python train.py --dataset="short English words printed on busy colour backdrops" --image_size=48 --horizontal_flip=false --encoder_isotropic=true --encoder_inner_norm=false --encoder_drop_path=0.05 --decoder_norm="groupnorm" --decoder_widths=[32, 64, 64] --l1_shrink=0.01
Rows from block 4 of the decoder of a small image VAE, named by matrix and row number. Rows with one number belong to one channel. Each number is 128 + 24 x the weight over its row's rms, rounded and kept within 0 to 255. All counts start at 0. Numbers have three digits each.
After each channel's rows are labels from the 100 images, of 14976, where the channel reaches its highest value: "top examples" is what is common among them. Only what is clearly more common there than usual is listed. The data: short English words printed on busy colour backdrops.
# convs1: 3x3 conv (decoder.decb.0.2.convs.1.weight, 32x32x3x3, each kernel summed), inputs 0-31
# convs2: expand pointwise conv (decoder.decb.0.2.convs.2.weight, 64x32x1x1, transposed), outputs 0-63

convs1.25:179144138126067132127111140106118045130106142125113131138129102139119143128133106126115098132114
convs2.25:128120128139137092129142125142136001128124116145143168126128131090128136106133118142144117121141126128133128125105128067128144126121139131132120087136185133128142128127129128095129130136102169
top examples: red ink

convs1.15:128139119131102115133158113121135081127133141149061180113131126154150129130153131141075157135126
convs2.15:132128134139126157130130108128125065118128134137130177129130141148124128150128158142018134125131125172122131196126123120129145145133146129135058126132128129128122128130128128135123131163114143
top examples: red ink

convs1.8:120115087108114109183135125119130120139061114115136133127128128134103083131127155128161178144119
convs2.8:124135124122128129128141164137127129180137133129104082114129129128128125121128148109128155134118128128128126147157128179128124092135145125132109150137138119126123128170128122128100131181128002
top examples: blue ink; teal ink

convs1.18:129127147146118127123128122124115127122144103118152178132066124125124128138091135126082078071131
convs2.18:128130128133129152126128127110137158105131128125104111122126129180125123132112126163129131005123071125120123108146129138129105164130109128124144191128101121125129126151128133114129124129127174
top examples: red ink

convs1.3:134139123134110119125130126128126071130133162128150076117160129140127137131134120129192073168124
convs2.3:114141128139117082127151100092130159121184156142101108138127079121123136147132140108175129137124133129131131081145128107129128128138097125123233123128113136129104128156128125095155128148114127
top examples: bold; teal ink

convs1.9:143131146127129142142114128118134126115140134124167124126121123138122128128095144127140012130127
convs2.9:133128129126118128131111036128128156126128155138127189131128128130127129129127156128138128085125131213128128123128127137128128129128126134128109135128222135126123128128128125122142125139125179
top examples: red ink; bold

convs1.28:133145132169043153126126151161127077129109137124104107124134156118143130130129134125104127161125
convs2.28:132124128132134129128125128128121205128160128116128148124126101136142127074127076134142111124134059124121127118035128156128128126138173128122122157128132128128167128128124165146126128115112161
top examples: bold; yellow ink

convs1.16:136121069146113112138091145135107126131118178133154188114140133077122127129134098145145129144132
convs2.16:123127125133122126128128140099116023125128142131132158155130114128132135157131128110130122116133143131129131160119128128128142103116128129138127116136138134128132128114129155126255128126130128
top examples: bold; blue ink